config = dict(
    model='sound classifier',
    loss='cross_entropy',
    batch_size=64,
)
Rows from block 3 of a small sound classifier, named by matrix and row number. Each number is 500 + 40 x the weight over its row's rms, rounded and kept within 0 to 999. All counts start at 0. Numbers have three digits each.
After each channel's rows are labels from the 100 clips, of 14976, where the channel reaches its highest value: "lies over" is the class under the peak. Only what is clearly more common there than usual is listed. The data: drum patterns on synthesised drum kits. In brackets: how many of the 100, against the usual share in percent.
# c30: last pointwise conv (model.blocks.3.c3.0.weight, 192x192x1), inputs 0-95

c30.69:509377479500483568503506542482460467566527506492465496546487505524539478525511543511491532562490552516592434551463482508536526443536541548451482462445432481515530495507496509499543507460498534529424566509509502554537503507404546503440523502597457517509525499486555569511507523529527559435
lies over: snare (32 vs 1.3)

c30.133:493538546527478515498459538469531503463439533481454513526453517512507518458499457569469549496552549507545476485515461638515489545446507485479656527530504485499493482463496451533504499493511497423531544502480463496504545526496484479480486533496475540505472536537491503545520515453444530478
lies over: kick (54 vs 3.3)

c30.162:523497466565470541495562436520494493551438497524468392493507498501502482501538391505500582511535483445491461453458441478518521537514537522556492515486491504534488513505566521561529541482492491506507563514480501474506465486540436500545427584547513503485493537576516461481474576513561470460
lies over: kick (64 vs 3.3)

c30.53:535496510543476471428458521511549512550502426490534465529539493467522488482469537499473520523560505443457466443443448507511489490491520479443520526490484461518483507498563507538419510473476451415535502464537519520512477599458512501506510518415536529430481509518589527581563546513531413520
lies over: kick (37 vs 3.3)

c30.94:560480476465506572612431522487507565519516550474436517469525381493498476447514578513552503502507544545477555534540516491503495452517516484530455480494545553480512515494525515502507514413527518577514497486485521530499446531483557507481408499480500484501504481519477557559472493532524504454
lies over: kick (54 vs 3.3)

c30.50:529451496533516509534541530517520527502461549446550472488534510527526514437490514576511525547486497417440530491496549550548521445539512479514511494463498516539477471486591513483522482447410505488505559441566484536429485480522445483552512496484543559501448512473494489527502502453442518610
lies over: closed hi-hat (34 vs 1.6)

c30.139:517476447492542423483526510562502498570479425513479514447457466518498494512490428541512513503518516478515465447533561450514471464513490526490463544497494613511451435488527538566520592483506498474535449486531414552539491446421540486495549468522466459523492471535564514492487530545509534487
lies over: snare (33 vs 1.3)

c30.151:471510451531520559520511531499461477504513548436528530532505425498498469451531492520521487477479481460463495519529498540450491457476523495473513538500438452539444467540563429516472485485467488417491558508562549504464545549450469534511483485549531465483565482506517502476534446511491479458
lies over: kick (38 vs 3.3)

c30.132:465466472530451531537476460571493436572486490459480514552487531512492547515514417521479507488443526482500557450508455558500509469447422565528575484523551515509542510496448529478523490491501580515582483555487429498524455537507502512467458528500473477521510463539501485444486478477546483488
lies over: kick (35 vs 3.3)

c30.129:514531509613507512466485450494498516503489476500496490584568558518535511493551526469517461501516480449488438545519454524516481502520450489536539516484461439469467470462426467491517496524489541416502594477507503497490462527504581416520489558479443496467501496480454508503491460538494515553
lies over: kick (45 vs 3.3)

c30.149:424482498510507531498500465509512442497520538531500516561542462477522502515494445558487498497554467545507538499542570507467464488528483513519510539529562472453462499492475488541501558523513511540482523465500509515500516520457442514605463572463469483478458511575501531555463472501483531512
lies over: closed hi-hat (56 vs 1.6)

c30.62:528543473535499506517501463488482506495525541524480534471523475559485448468528560474464461492544486502518522436555510581454521491472523513586462497516488489458548568594547477529517581478628523541480477507495540473482519515493492495471534527481583509524557525544429446485522495552501521602
lies over: kick (27 vs 3.3)

c30.43:545426437478513482525549505528475496529482540549517478453605494555516529471530459497545489470492424502520641508503509498547463460531478480538466515501521528497525533497501450488443534503453510585475504524489528504537465471468484545518538438508496540512501492556520462529518470511518546496
lies over: closed hi-hat (38 vs 1.6)

c30.23:528457519496523568412481542538572486609532474490453464579464482493488500481534390520458519503553486434522512447480527503523520505448462510506483463541484460491602479458474544485495461504566459470511451547496481507468467470483513466447495491443446495466466512537486523475504498483526439500
lies over: kick (29 vs 3.3)

c30.96:545513500519488524534471470509567469465522428440515439492569494474503530542443485575513405507495520492546464539475489594449440445541420454472485550537481447515493489474534453513545483572450477532472477545507503480522403554545503481559523479497555486479525518471473534594576501506538557520
lies over: kick (67 vs 3.3)

c30.18:480501496465512523505514515527486465510483503453493482472472506491449498498501478517502480559516441547490481506519484580503477470448533520469544481478496407493456513464466515490655532437558518475455530479524514522582544551507455575496495557545508509475471485443525409479489442500507484443
lies over: kick (83 vs 3.3)

c30.20:488524501464498490458495474471540453536584636457490507444511524439496492513496513516494486481530450476527541546472529473474557504454507531564550513521514463466535540519504501507513523461466697517517473469517551564409496528413388551538516514539493497488528529428555446517522459493437515509
lies over: closed hi-hat (63 vs 1.6)

c30.146:505507526498501519492476491532465498567524454484538488493484512447439485533489499487503491542515490494397507446487448453484486499499531436473482509548481489522489542466487487482575509490507486543453589552519521491521499495408477571527442541518532550491524462518376470491468507573583530473
lies over: kick (51 vs 3.3)

c30.74:516538473489540536492492478503511492512521462508500509437509515505476522536486513492502483529514496495485497521526447541523441514495517497547477562567505529468461469558547505458458510522491499496528550478482514538554499495415478499540430495522380450490557519436503514534486508510499512662
lies over: kick (82 vs 3.3)

c30.142:428539436470583528584510511523446511507529510526500536504478518496500525470485513468456485530538477511459462503432462501492439487487497459465477478512505622488527531568498541505529516495462487499569487503521513551527577471616458556432480543499453467463550578571462530572565449503511538539
lies over: kick (37 vs 3.3)

c30.46:488502437570507454446497494433438481426461464469446455509506516480480495520520537498496453570471485462519482464511442492505469511500461515466476531424529492489455488520460556490470516456452462475523566510539530435518453435479492469508536459493476491523541532484549462460523502462495449509
lies over: kick (42 vs 3.3)

c30.99:522470480476512573491469512518470562530510489490461501448522471453531496453447500537514507499455446488472512507515488507492478472517389456445512547491456552562508519499471525477550510502487484539464486410504540471536514502513546523487401470488519578481518443468490533536510488509488536563
lies over: kick (47 vs 3.3)

c30.75:500489454488498490547592562555493468514508518479511531474566501480456542514499455463453448493489506473496464432493532466497486532489545524504499437480487491511508524507584551452500497475534486462496472528480479629511521495503425455538511456505495544519472538516472537531510535464484492460
lies over: rimshot (25 vs 0.6)

c30.72:469459543480468471479451497549509483577483495488474516502473517491461506480423470475498479471458515495455511521490539540487438520453469465505498448504579534480466481453506562533546554481491491527508504522435522481500437575460491458441406495508510480610482479528494485484480481503513555515
lies over: rimshot (38 vs 0.6)

c30.42:454446575482514513529470479426503493530489456462450483500572484501441498525555520499526515493449510525535492513483495466512450522512496446507514568586551467504527488490528560528439507502468451516492481507537418537527502495505576510505560508472582501533437534497485482496482462500533485485
lies over: snare (48 vs 1.3)

c30.15:506467548559502451507540518472595531508488499530427516477482471484443473522470558490480514518510524512445501560470506509467539530486490497545547499495508478489486488537501544472524469461492408473403452468574404569463460516398529474554528491515584510452487523469521462540501538522438466521
lies over: rimshot (60 vs 0.6)

c30.92:523451598497498490480492490526521490487469466513504481446503446525470464436521464501468505482509470490458508442550477487465468487506494498522511539483498552467491520472508448547483548532530519491525485506496515525440507474519518473518474529545486532487492610439546595650538493492482468441
lies over: closed hi-hat (27 vs 1.6)

c30.56:485468476503496483524527515488432480477423553497486516480515562488493507456466450519514520521511432470528566491480537466503547443499490484504470463506458537508525508538653471504515452483451562501525521464512516536517528503545492489493555463523503514528478410450429472563483445544519528522
lies over: closed hi-hat (30 vs 1.6)

c30.171:513535463479489491533456505470476521521527491581480494472577464479548509500460484513528511467500523427481503495473483511488508483476526477521514498520533504539592526461508477429513484500468462491514341508601457524555499430541538558480484451585507454463468486524545483555516469498527494517
lies over: snare (25 vs 1.3)

c30.3:486474456510495531542493524560525616527472481497484513528565495504434531506505536444435522485663490462522509530463479482411537489511491452492467622474456499473512455477454572471518479468536470496478463514562547512471542542520524519489454426508517504526528484522459492492579513495450472579
lies over: snare (53 vs 1.3)

c30.66:558521468464486508448497516495488469518549528535448519581446517585505513474508505473503538517528482430475527491520571474534539522500505497537490511521496513493505397486534492506493543479585517522498517572475513519581463497510498510557455496515494488513483493488467535501519496484415480510
lies over: closed hi-hat (51 vs 1.6)

c30.110:527509535510424488479476499514503488484490501485543477534555526499574469533583488451470517442506481529477419447475506436472484506564508448492455566515438486417576460510524483478455565474507450465568565564579493494590491516505541573493481546511515483411536459493455456500485521468438526463
lies over: kick (47 vs 3.3)

c30.170:528519484431552556533465466532512520493552397482530540437484530421515502443531511547504522538509508478485418504484561522534499527467476478506545504428496489447532486523488532490491524450554484479472501470503497563526534552498556498474485473532588533525514558465510435471535545516501480532
lies over: high tom (39 vs 0.1); low tom (32 vs 0.1)

c30.120:481488523436485483503510584645528456670462538488484466537484516491526493486511532507464445595475514425530468446484484446489451518469537531488524514518532403507579517613498488572566486440535464475456605462506509421526509463483550496546508495549515508547460542436474543499570458429520491456
lies over: kick (38 vs 3.3)

c30.65:470529491522520523580543502509500449506502545501482529546424493549504551525489504493518530529563496456489555557485514506510487516529495526521451513530570478476522476402445520488458461546484574489487507469515532525474473501510487468484492488505517529538418487497570496469496471490487464518
lies over: closed hi-hat (54 vs 1.6)

c30.174:464476513454484430522424587476494548504481501488523521512525418500452476531461468519484455467422529524511498522482464535477505512477508459470517632548584485570581518555501521463496518507493536536501463504512445496513476475472489533506495522483471517515461490490609513509508509491496505505
lies over: rimshot (30 vs 0.6)

c30.177:506517469467502482497493511505527497536523519647538446458539579468537489466513495505520550478582550506422525491546529552537504474521530431494515466471591519510459456595533566493530482512427495513443488504512472446486525473473435489547516577503552544571488515546479497498451502559585503493
lies over: kick (41 vs 3.3)